{"color_jitter": 0.2, "encoder_activation": "swiglu", "encoder_fused_qkv": false, "encoder_positions": "learned", "decoder_block": "plain", "decoder_upsampling": "transposed_conv", "beta1": 0.95, "eps": 1e-08, "precondition_frequency": 20, "one_sided": false, "steps": 8800, "lr_schedule": "cosine"}
Rows from block 1 of the decoder of a small segmentation model, named by matrix and row number. Each number is 128 + 32 x the weight over its row's rms, rounded and kept within 0 to 255. All counts start at 0. After the name is the row's rms in percent of the matrix's.
Before each channel's rows are labels from the 100 images, of 14848, where the channel reaches its highest value: "patch colour" is the nearest of a few named colours to the mean colour under the peak. Only what is clearly more common there than usual is listed. The data: coloured fractals of 300 iterated function systems on busy backdrops. In brackets: how many of the 100.
# conv: 3x3 conv (decoder.mid.1.conv.weight, 192x192x3x3, each kernel summed), inputs 0-95

patch colour: brown (66)
conv.5 112 [163 164 137 134 131 133 140  89 145  68 144 134  92 159 129 143 116 116 134 128 133 124 122 128 149 140  68 138 127 110 126 137  97  96 144 139 113 216 191 148 142  76 119  65  75 132 102 136 156 145 108  68 100 182 141 147 122 197 135 186 126 134 168 175 128 134 149  78 111 206 140 162  84 177  59 127 135 150 135 143  93 124 162 204  92 155 156 131 169 162 192 104 181 191 147 142]

patch colour: grey (67)
conv.59 103 [123 140 125 137 186 159 109  99 195  80 141 117 121 123 105 163 172  94 137 154 139 164 161 124 138 117 165 132  61 105  94 177 110  82 119 142 159  88 100 162 147 160  75 141 100 173 139 105 105 150 150 119 135 140 195 157 141 152 106 142 134 155 160  68 154 120 115  94  89 158 127  98  86 118 162  66 137 163 130  92  92 173 158 116 169  96 115  90  26  73 131  74  78  94 137  63]

patch colour: brown (61)
conv.108 093 [154 186 156 121  74 135 173 191 180 159 138 152  75 111 107 150 117 143 160 121 153 144  84  95 134 157 185 169  88 171 180 180 106 185 137 109 120 153 162 190 198  50  76 151 110 110 163 146 132 164 103 125 142 151  99 131 181  85 134 155 157 121 114 176 151 154 172 131 115 149 128 155 149 163 167 182 113  86 134  86 125 112 168 160  97 185 158 114 150 152 119 147 178 117 167 115]

patch colour: brown (59)
conv.119 088 [147 197 159 112 147 112 132  68  60 125  73 187 155 125 155  99 148 143 121 153 137  52 163 154 124 124  98 109  62 143 168 131 138 153 136 125 179 122  79 152  92 145 124 131 114 153 105  91 139  75 133 129  86 133  86  81  90 156 103  87 141 174 132 137 144 130  88 141 122  75 132 162 111 107 191 132 106 153 127 116 113 107 150 122 110 163  96 140 178 152 101 124 170  78 167 105]

patch colour: brown (66)
conv.156 085 [126 132 102 110 119 148 149 121  72 112 106 167 145 139 117 121 155 134 164 129 123  83 172 113  93 135 141 104 131 133 146  83 158  61 115 134 142 101 103 156 113 113 120 136 103 171  79 142 167 131  82 142 139 108 170 181 117  88 138 130 159 139 155 134 142 102 213 139 159 113  61 186 155 158 133 157  89 158 205 130  84 119  93 163 125  56 139 150 118 188 158 159 125  89 115 168]

patch colour: grey (71)
conv.114 094 [134 131 150 132 133 144  59  68  61  98 157  91  82 159 111 124  79 117 125 140 141 147 117 135 111  86 121  96 175  83  76 117  90 114 162 100 154  42 109 108  72 108 105 148 148 108 157  64 141 127 123 143 149 142  89 120 156 151 161  73  84  73 148 141  85 180 128  95 151 156 119 104  82 129 179 154 147  83 107 159 143  94 123 122 113 225  98 203 137 173 162 152 130  86 116 152]

patch colour: brown (56)
conv.164 110 [103 189 116  92 180  99 166 157 195 102 148 187 132 158 136 108 126  65 149 142 139 167 151 112 139 100 114 120 119 178 104  78 162 108  99  74  64 179 147 163 164 110 127 109 108 171 125 126 147 132  93 120 122 126 100  95  64 163 194 151 111 132  84 102 151  63 133 112 115 127 172 138 130 107 197 150 140 181 163 153 112 124 135  73 113 151 118 183 127 126 159 130 140 223  88 112]

patch colour: grey (68)
conv.49 099 [103  93 100 125 142  91 133 148 128  95 177 133 148 145 142 136 151 104 128 118 126 147 164  95 195 125 108 110 196 192  77 128 108 133  93 105 161  74 115 173 109 179  97 127 122  79 142 177 132 105 179 104 155 104 164 139 115  98 138  69 109 117  91  75 133 147 151  76 136  88 128 125 131  64 100 140 116  93 172 148 102 160  52  96  52 137 113 149 159 173 137 158 148 152 108  55]

patch colour: brown (58)
conv.110 098 [138 149 153 130 103  77 132 200 168 131 106  99 161 131 118 118 124 110 147 172 125 115 150 102 100  92 178 136 136 155 173 144 156 141 149 107  81 107  99 139 100 133 155 105 140  90 151 120  98 164 148 143 116 143  55 141 113 143 111 129 164 138  62 125 107 102 213 140 135 149 147 143 133 172 141 140 187 159 136  45 129 158 144 107  98 139 119 172 103 128 165 168 136 168 113 149]

patch colour: grey (60)
conv.3 103 [ 77  88 131  85 106 111 131 111 140 157 101  65 101 106 157  88  88  77  88 151 154 101 117 117 124 134 121 114  40 116 119 134 106 102 132 161  95 113  78 188 164 125 176 140 152 137 116 172 166 130 147 126 161 162  72 211  72 124  61 118 136  72  47 127 112 110 114 104  67 131 128 101 101 141 139 122  93 144  94 170 139 139  87 112 153 125  96 128 129 175  81  74 143 164 120 126]

patch colour: grey (62)
conv.19 096 [125 144 133 127 115 116 103  67 105  79 101 145 112 124 129  77  85 118 130 193 150  69 143 121 114 111 119 132  77 151 108 129  71 133 141 161 119  60 163 136 158  94 150 155 196  74 132 128 123 147 139 142 177  57  93 101 121 156  64 109 135  76 140  93 109 127 104  74 118 118  83 111 164 107 109 158 113 116 123 151 144 142  86 133 187  97 144 137 134 121 134 118 117  86 144 109]

patch colour: brown (75)
conv.141 099 [122  90  86 119  83 172  75 120 128  96 172 137 166 111 164 162 126 105 123  78 175 116 216 129 104 144 119  95 145 112 184  91 120 143 131 145 131 185 155 159 106 155 104 146 127 113  98 101 107 139 125 138 109 117 141 109  89 140 118 146 126 111 114 148  92 149 130 144  97  58 112  98 124  66 114 132 132 166 133 130 148 111 194  91 131 120  54 130 116 190 137 104  97  36 123 104]

patch colour: grey (61)
conv.138 092 [148 123 118 139 190 118 186 101 131 122 123 128 129 112  85 140 180 156 155 143 101 114 102 143 115 145 115 128 153 124  97 149  82  83 115  72  97 136 124  98 140 169 145 105 104 161 134  68  97 165 111  74 113  54 225 123 162 186 107 102 132 169 158 143 162 138  95 104  80  51 162 145 128  89 127  98 115 148 151 175  77 127 121 172 146 201 111 131 190 139 164 158 127 203 137 133]

patch colour: brown (74)
conv.189 122 [148 103 159 117 137 149 160 161 123 159 167 164 147  71 118 112  99 137 141  56 127 127 255 138 167 132 177 161 101 158 172  81 148 109 142 149 130 159 103  48 111 114 131  99 112 130 139 125 167 161 128  44 185 110  60 114 114  71 109 113  82 124 144 150 108 139 135 124  90 105 149 133 175 128  88 161 124 110 112 124 150 173 105  96 180  77 131 160 190 212 113 149  68 170 110 127]

patch colour: brown (80)
conv.22 090 [ 54  86   0 112 192 135 167  85  88 143 103 109 191 143 109  46  91 135 116 154  77  87 153 168 131 128 156 122 144 128 146 125 115 173 157 117 110 135 147 112 113 131 129 144 150 130  75  98 148  66  86 118 102 155 121 102 113 169  47 135 121 106 104 118 170 139 105  78 126 168 147 134 119 124 185 135 149  93 129 182 153 120 101 153 102 110 111 140 115  96 104  92 124 185 137 167]

patch colour: grey (62)
conv.155 087 [109 141 114 143 106 142  21  80 126 100 121  36 128 155 128 118 121 100 123 144 191  96 101 193 148 104 117 115  77 131 150  87 156  97 186 175 155  78 159 115 187 131 149 110  92 121 165 132 115 129  75 136 142 127 108 139  42 116  66 105 129 137  71 111 156 153 106  95 134 122 125 131 158 153 125  91  68 148 164 116 166 108 115 122  81  99 117  93 106 126 115 166 159 153 170  43]

patch colour: brown (77)
conv.33 101 [164 119 138  91 134  96 152  95 139 139 123 132 112 145 177 149 140 109  99  97 171 160 106 181 132 119 152 131 135 137 200  95 150  82  78 133 148  74  89 151  98 120 118 152 118 151 144 165 136 112 127 112  93 153 230 199  96 117 170 143 152 102 181 136 117 153 173  91 123 118 133 127 130 151 143 152  88 152 116 104 106 136 176 119 131 139 145 170 107 104 190 164 105 184 128 101]

patch colour: brown (57)
conv.91 118 [141 163 136  94  98 139 114 213 184 137  87 148 103 106  68 145 168 116 130 174 135 149  99 132 165 161 133 121 131 149 124 112 192  93 126 145 144 188 177 128  75 141 133 105 170 168 158 166 131 147  90  95 113 139 186 144 126 153 161 181 142 140 236  92 118 155 164 111 135 158 168 145  68 111 180 119 100 113  86 108  99 111 142 155 120 177 138 158 154 148 171 144 176 156 164 162]

patch colour: brown (65)
conv.77 112 [135 167 112 141 125  83 137 132 163 123  85 105  86 109 124 158 155 177 170 104 110 131 135 154 176 130  76 135 168 176 170  78 166 109 161 126 176 173 146  44 172  71 187 122 131 169 117 150 154 136 142 123 113 193 123 167 184 130 157  93 202  97 178 136 100  60 159 143 153 164 132 121 105 143 119  97 131 135 105 161 135 138 166 120 186 156 145 179 156 185 114 108  66 115  57 139]

patch colour: grey (60)
conv.30 099 [181 160 138 102 146 119 180 134 164 111 134  99  98 114 102  96 162  58 135 143 141 126 146 141 115 131 123  81 142 169  99 145  78 101 122 106 164  99 123 105  82 146 183 159  98  71  70 138  69 119 150 143 159  98 143 191 148 107 107  97 109 120 151  76  77 154 108 131 103 111 148 103 120 162 108 144 153  98 137 146 105 145 155 119 136 192 100  55 169 122  90 140  89 159 132  80]

patch colour: brown (55)
conv.29 109 [149 159 120  98 103 115  89 141 149 137 129 110 118 186  89 123 132 136 161 127 129 157 116 110 182 118 211 199 150 166  86 118 112 169 136 115 118 137 157 143  91 142  89 116 119 179 102 129 154 103 174 129 162 160 171 144 156 184 123 121 158 141 181 181  94 157 115 130 134 135 146 119 121 145  91  72 103 130 107 141 129 133 128 119 143 205 165 162 132 172 103 155 139 136 105 144]

patch colour: grey (61)
conv.21 097 [ 62 123 158 142 157  79  51  83 118 124 119  75 164 110 124 153 140 145 141 136 126  73  98  91  70 169 108 132 185  76 186 126 157 109 105 155 121  69 112 149 132 159 149 139 107  94 122 147 116 147 113 137 124 137 105  93 123 150 128 138 127 140 123 109 124  95  96  58 103 174 141 125 130 116  86 109 144  56 129 133 194 155 119 124 132 190  84 136  90 130  93 125 110  94 131 125]

patch colour: brown (61)
conv.6 086 [174 126 172 152  85 176 122 109 167 126 119 119 109 156 155  98 142 157 157 110 142 130 134 147 106  82 122 191  74 147 156 149 135 177 198 113  93 108 159 111 100 103 111  77 135 171 119  34 102 104 153 132 144 137 109 105 119 127 137 125 154 163 116 139 156 157  95 146 100 115 116  89 138  80 113  97  69 175 143  80  80 182 113 114 148 115 109 146 166  72 145 170 132 128  72  66]

patch colour: brown (88)
conv.136 119 [109 103 153 132 123 107 138 135 178 126  92 146 103  87 169  86 125 143  98 126 133 148  58  85  79 126 155  99 121 121 107 171 109 157 137 142 103  98 140  84 140 128 127 144 128  75 129 153 112 136  93 144 144 137 161 127 153 153 102 169 154 103  87 105  84 161 128 146 123 118  99  33 142 115 123  91 145 130  66 159 108 170 104 112  54 116 161 158 123 144  97 132 118 188 108  83]

patch colour: brown (63)
conv.181 094 [110 110 144 106 140 106 197 107  82 115 135 113 146 122 102 130  81 130  72 126 132 164  98 123 117  95  68 136  62 132 141  84 118 132 165  71 103 144 133 128  91 121  95 117 148 142  91 116 184 122 128 166 156 107 118 141 166 103 115  82  70 121 100 149 171 105 138 122 123 136 207  94 116 132 134 100 146 135 135  88 125 143 133 130 164  40 154 120 103 178 181  75 146 135  77 114]

patch colour: brown (73)
conv.90 101 [182 185 196 106 128 161 154 145 126 139 121 159 125 119  65 124 131 150 189 210 130 122 123 143 189 106 125 159 154 144 143 151 121 124  84 160 139 165 109 164 130 132 123 133 110 198  84  94 128 155 124 124 160  96 162  97  73 193 135 163 205 153 165 121 113 143 184 100 177 110  95 127 151 150 166 158  90 133 141  96 115 129  64 104 160 152 144 171 178  85 188 105 112 137 164 145]

patch colour: grey (60)
conv.121 099 [141 132 161 205 154 117 158 153 145  84 121 114 125  91 125 138 165 166  93 170 138 196 169 100 140 174 118 131 108  87 144 163  90  96 148 156 139 112  93 114  93 144 118 160  97 111 139 142 124 126 120 150 132  72 110 158 110 128  83 122 164 158 203 103 143 142 136  71 147 202 131 148 167 138 141 138 102 166  69 121 127 123 105 140  89  58 161  34 139 129  72  97 113 144 141 112]

patch colour: brown (53)
conv.105 106 [165 134  90 143 115 157 161  69 126 159 122 159 138 129 151 149 162 132 143  97  66 142 168 111 111 145 108  92 149 185 131  78 102 120 136 156 173 137 167 132  87 145 143 126 170 106 125 142 161 163 159 117 135 160 121 129  72 192 118 156 122 145 195 111 154 213 177 108 149 141 118 120 146 111 101 127 155 136 101 110  93 109 173 102 145 135 140 141 175 117  61 156 118 198 148 112]

patch colour: brown (62)
conv.154 087 [ 90 129 150 151 127 119 162 162  93 141 132 172 139  45 114 138  72 119  97  33 130 106  65  73 113 105 113 119 150 106 105 155 150 137 125 139 140 145  91 123 123 126 133 112 161 124 173 161 119 116  64 120  34 131 193 137  72 151 186 119 182 144 115 184 133 173 106 105 138  33 144 118 122  98 104  94 145 157 136 137 129 156 133  89 127 140 118 183 155 163  80 100 120  76 123 150]

patch colour: brown (81)
conv.147 116 [106 102  56 116 125 122 187  95 112 136 134  97 111 146 100  96  61 144 113 115 126 149 143  95 135 118 143 150  81 127 160 134  65 135  84 135 131  74  91 102 132 124 139 178 133 104 155 117 131  95 108 122 118 171 139  53 134 101 154 129  88  90 172 114 133 103 114 135  97 180  93 115 123 141 131 134 129 181 158 116  92 151  99  92  91 135 140 119  86  62 137 151 106  99 116 142]

patch colour: grey (61)
conv.81 090 [134 186 198 160 163  96 105  75 160 109  93 117 118  95 126 129 198 126 159 160 147 103 143 128  39  81 157  93 176 113 118 167  97 112 136 127 107 136 101 151 149  86 161 153 130  97 146 107 128  88 130 144 189  95  87 124  99 164 134 104  61 154 110 120  90 140 166  96 157 126 124 122  74  45 123 101  70 103  73 107 161 148 112 146 122 153  65 109 133 158  80 121 115 175 145  67]

patch colour: brown (70)
conv.67 098 [118 111 110 123 142 142 128 118 171 120 125 138 135  74 117 112 144 127 121  95 151 123 111 122 102 153 132 119 122 101 149  98 113 127 154 117 166 127  86  84  79 159 129 158 133 120 101 145  69 113  90 172 199 152 153 122 116 172 112 134 158 112  96 165 110 165 134  83 100  95 106 111  95 152 146 177 117 114 132 125  79 158 162 154 111 131 105 186 121 147 117 135  71 138 136  81]

patch colour: grey (59)
conv.1 090 [ 95 133 121 141 150 114 107 116 161 144 120 115 124 152 147 167  98  95  90 141 139 120 174 131 103 209 103 104 132 160 126 130 102 131 182 140 113  86 147  97 114 115 101 167  54  69  91 106 174 117 109 162 135  56 188 126 124 135  83 125 116 150  81 126 155 121 198 136  96 134 102  81 114 179 128 131  40  98 145 175  74  78 122 123 113 146 124 139 146 123  90 161 149  63  69  98]

patch colour: grey (60)
conv.44 115 [135  87  97 123 119 110 114 125 132  82 114 123 124  59  99 162 168 118 102 164 150 100 219 126 146 176 123 116  97  99  94 197  83 120 144 116 139 177  77  92 162 113 148 130 144  89 130 111  74  64  80 105 211  88 126 165  97 128 105 117 127 132  99  91 111 141 142 133 118 163 149 120 188 107 120 167  95 107 141 192 118 147 121 132  72 136 119  68 122 127 127  94 123 147 137  90]

patch colour: brown (65)
conv.10 102 [109 121 147 163 143 141 109 113 185  91 126 138 170 129 119  52 126 106  99 185 144  95 112 189 193 101 155 134 129 150  80 146  82  98 109 140 123 178 125 171  97 111  89  82 148 121 109 170 127  99  81 148 182 132 160 148 109 143 135 134 137  94 175 154 152 145 117 158 116 151 112 150 163 101 151 121 123 129 122  76 143 120 158 148 159 159 131 139 202 100 130 165  76 176 125 177]

patch colour: brown (60)
conv.50 113 [135 202 106 124 110  98 140 162 150 132 141 154 163  95 133  96 168 131 133 191 118 142 102 182 151 173 152 178 155 135 106 173 100 157 115 206 189  86 202  82  94 117 130 137 141 136 118 154 103 122 125 122 123 120 192 143  66 118 130 167 169 150 176 117 143 138 173 125 143 151 101 152 123 137 135  93 186 113 126 143 101 145 129 147 172 128 149 123 159 132 140 149 123 129 164  75]

patch colour: brown (56)
conv.8 114 [129 175 152 152 116  84 140 184 160  88 111 108 178 165 130 156 143 130 105 171 131 140 116 163 201 102  89 111 139 121 199 180 149 110 135 177 134 143 200  91 107 140  81 183 146 134  93 134  84 139 100 100  98 103 146 191 151 164 187 178 181 102 205 151 137  78 188 136 134 130 109 122  96 119 146 190  81 143 155 139 107  85 187 147 149 170 136 196 188 148 122 132 167 154 161  77]

patch colour: grey (58)
conv.85 093 [156 116 164 207 131  88  72 149 173 128 103 151  86  99 180 177 138 163 161 131  90 115 177 137 140  77 145 159 140 115 119  93  86 128 153 144 114 105 100 107  86 111 127 124  49  76 106 124 154  93 156 146 150  91 166 145 118  95 119  89 119 141  69  74 128 152 184  62 176 138 132 132 126  74 128 120 167 153 101 150 129 149 116 115 129  73 188 138 156 162 166 104 105  96 165 108]

patch colour: grey (64)
conv.69 091 [137 100  93 126  63 138 187 130  93  85  89 109 125 177 141  90 148 114 135 194 161 158 182 187  86 158 163  84  99 160  82 135 137  87 124 101 103 110 126 129 150 100 121 111  97  67 142 176 114  60 183 126 130 118 116 136 106 127 105 126 150 117 108 101 106 120 190 160 160  40 148 130 146 120 166 109 117 151 109 119 129 111 111 132  93 130  48 139 135  97 119 131 150 161  98  63]

patch colour: brown (58)
conv.135 112 [104 125 115 181  99 164 158 107  84  90 155 119  95 104 159 119 114 140 119  95  19 134 132 147  94 142 157 103 157 116  89 190 113 152 150 169 164 145 183 134  88  90 162 150 102 138 136 183 115 143 118 130 106 148 168 192 146 186 149 141 141 208 152 164 129  53 204 171 151 163  93 110  99 169 134 145  99 106 122 165 178 118 125 132 108 142 123 125 150 134 192 156 100 170 121  82]

patch colour: brown (57)
conv.183 106 [123 108 184 134  75 173  55 133 145 100 149  92 123 116 144 101 118  97 161 154 112 142 109 151 141  94 169 184  83 153  71 148 195 122 147 134  89 219 150 127 143 146 139 175 143 147 143 156 117 148 157 100 116  95 110 125 179 105 181 119 164 128 139 180 144 127 116 114 169 154 123 138 135 128  65 101 152 138  86 118 163  77 129 173 141 114 143 110 130 158 149 119 125 127 102 135]

patch colour: brown (66)
conv.62 097 [137 170  90 191  94 113 120 142 155 177  86 149 120 170 113  92 152 152 107 151 137  75 133  88 142 162 122 157 167 128 116 130  70 108 140  97 137 146 129 125 124 128 110  90  85 151  69 153 116 116 144 140 119  92  94 165 133  71 151 121 168 135 190  86  82 111  48 108 130 105 158 182 100  87 136 119 131 149 144  96 126 145 169 108 176 163 113 107 124 140 105 163 158 176 111 127]

patch colour: brown (64)
conv.111 091 [117  86  89  84 132 121 112 155 123 100 150 105 181 147 160 150 137 111 130 114 121  80 102  67 140  82 121 170  81  79 122 133  63 144 102  98 155  86 196 158 130 112 125 110 149 145 100  91 151 139 109 149 105 145  40 162 174 139  96 159 117  93 188 118 140 122 117  65 135 110 128 115 128 130  41 157 138 157 134 127 127 194 139 119  98 179 142 134 124 136 133 128 181 147 154 148]

patch colour: brown (79)
conv.113 119 [108 133  82 121 111 105 155 175 152 199 135 155  62 128 135 131 201 142 127  82 101 114 177 155 143 139 119 137 143 121 149 126  82 118 148 158 128 116 107 110 120 109 138 132 154  69  97 118 154 153  75 104 192 144 137  66 130 100 139  86  89 100 108  87 157 155 133 154 116 142 125 126 133  98 128 121  94 143 108 144 112 142 108  80 150 191  97  88 153 188 100 128 139 184  97 158]

patch colour: brown (54)
conv.95 096 [109 146 104  51 146  99 134 110 103 155 124 149 108  92  85 156  68  87 155 104 106 129  59 128 161  83 142 153  88 152  87 147 155 129 191 118 123 118 140 146 118 105 123 151 139  79 138 136 122 131 102 132 154 101 192  86 168 121 158 142 139 176 121  83 127 172 111 112 116  89 126 116 197 124 126  95 114 103 131 126  97  85 104 119  57 130 117 112 168 164 115  81 129 145 115 145]

patch colour: brown (69)
conv.39 104 [127 130  97 151 143 124  94 135 142 171 116 127 123 176 125 132 115  85 153 155 109 130 209  92  71 120 167 135  57 111  67 162 104 114 118 123 132 109  95 111  99 145 134 137 113 141 176 139 107 129  45 110 128 137  89  40  93  89  78  26  97 123 112 159 144 134 111 154 170 137 129 115 106  90 114 144 113 132 138 165 144 120 121 155 173 125  70 177 175 189  77  95 118 152 154  96]

patch colour: brown (72)
conv.26 082 [101 113 120 110 127 126 116 141 161 120 129 173 208 134 107  87 116 126 161 151 120 132 183 113 206 104 116 139 120 155 116 129 101 114 125 108 147 150 174  86 154 120 120 101 107 144 143 195 124  94 134 144 133 144 157 136 143 105 133  75 174 159 140 159 158 100  53 129 140  55 162  98  66 136 160 176 144  99 108  74 132 154 156 121 140 122 161 125 175  73 138 141 129 106 114 107]

patch colour: grey (63)
conv.174 092 [114 110 172  93 137 169  47  72 168 132 124 170 146  96 142 124 107 160 112  85 144 135 185 117  82  95  77  80  95  74  83 136 108  94 132  70 136 115 180 128 143 130  99 127 108 109 102 164 165  74  96 168 180 113 122 165 159 149 188 122  89  95 124 141 120  98 114 138 100  61 130 151 134  54 150 108 100 116  96 138 115 122 153 161 128 105 112 134 144 157 146  84 182 115 101 146]

patch colour: brown (70)
conv.65 105 [ 65 144  87  72 111 109 129 139 147 102 184 110 149  76 117 120 109 126  83 146 128  80 154 126 112  88 132 159 107  70 136 112 108 144 181 186 119  89 105 116 116 130 113 122 172  73 146 186 162 121 154 154 106 112 197  96 133 114  87 172  80 132  81 152  98  98 129 151 122 109  76 137  86 114  80 158 142  82 120 122  97 150 110  95  65  53 132 152 140 104  99 126 118  79 102  97]

patch colour: brown (70)
conv.47 102 [ 61  83 124  71 122 114 139 125 154 123 138 140 160 144  92 133 159 113 102 138 144 139 181  95  61 130 117 130 156 110 156 121 115  80 137 101 130 136 182  94  96 102 114  78 118 123  82  70 180 125 138  90 120 181  86 124 171  92 145 112 138 120 166 129 141  90 109 113  98  65  73  91 188 132  96 124 155  61 117 176 118 158 135 147 107 140 156  97  73 173 147 114 117 160 165  99]

patch colour: brown (59)
conv.35 097 [149 118 110 145  58 150 225 113  99 152 104 190 162 120 102 110  60 147 136 147 132 153 137 120 102 143 121 138  91 128 120 126 114 193 115  72 155 118  94 160 133 138 120 110 147 114 136 160 105 141 122 145 165 127 121 230 178 133 182 159  82 124 154 111  69 168 115 110 100 139 106 111  85 120 137 137  72 147  98 126 155 163 105 117 117 103  71 166 133 156  81 151 120 124  81 105]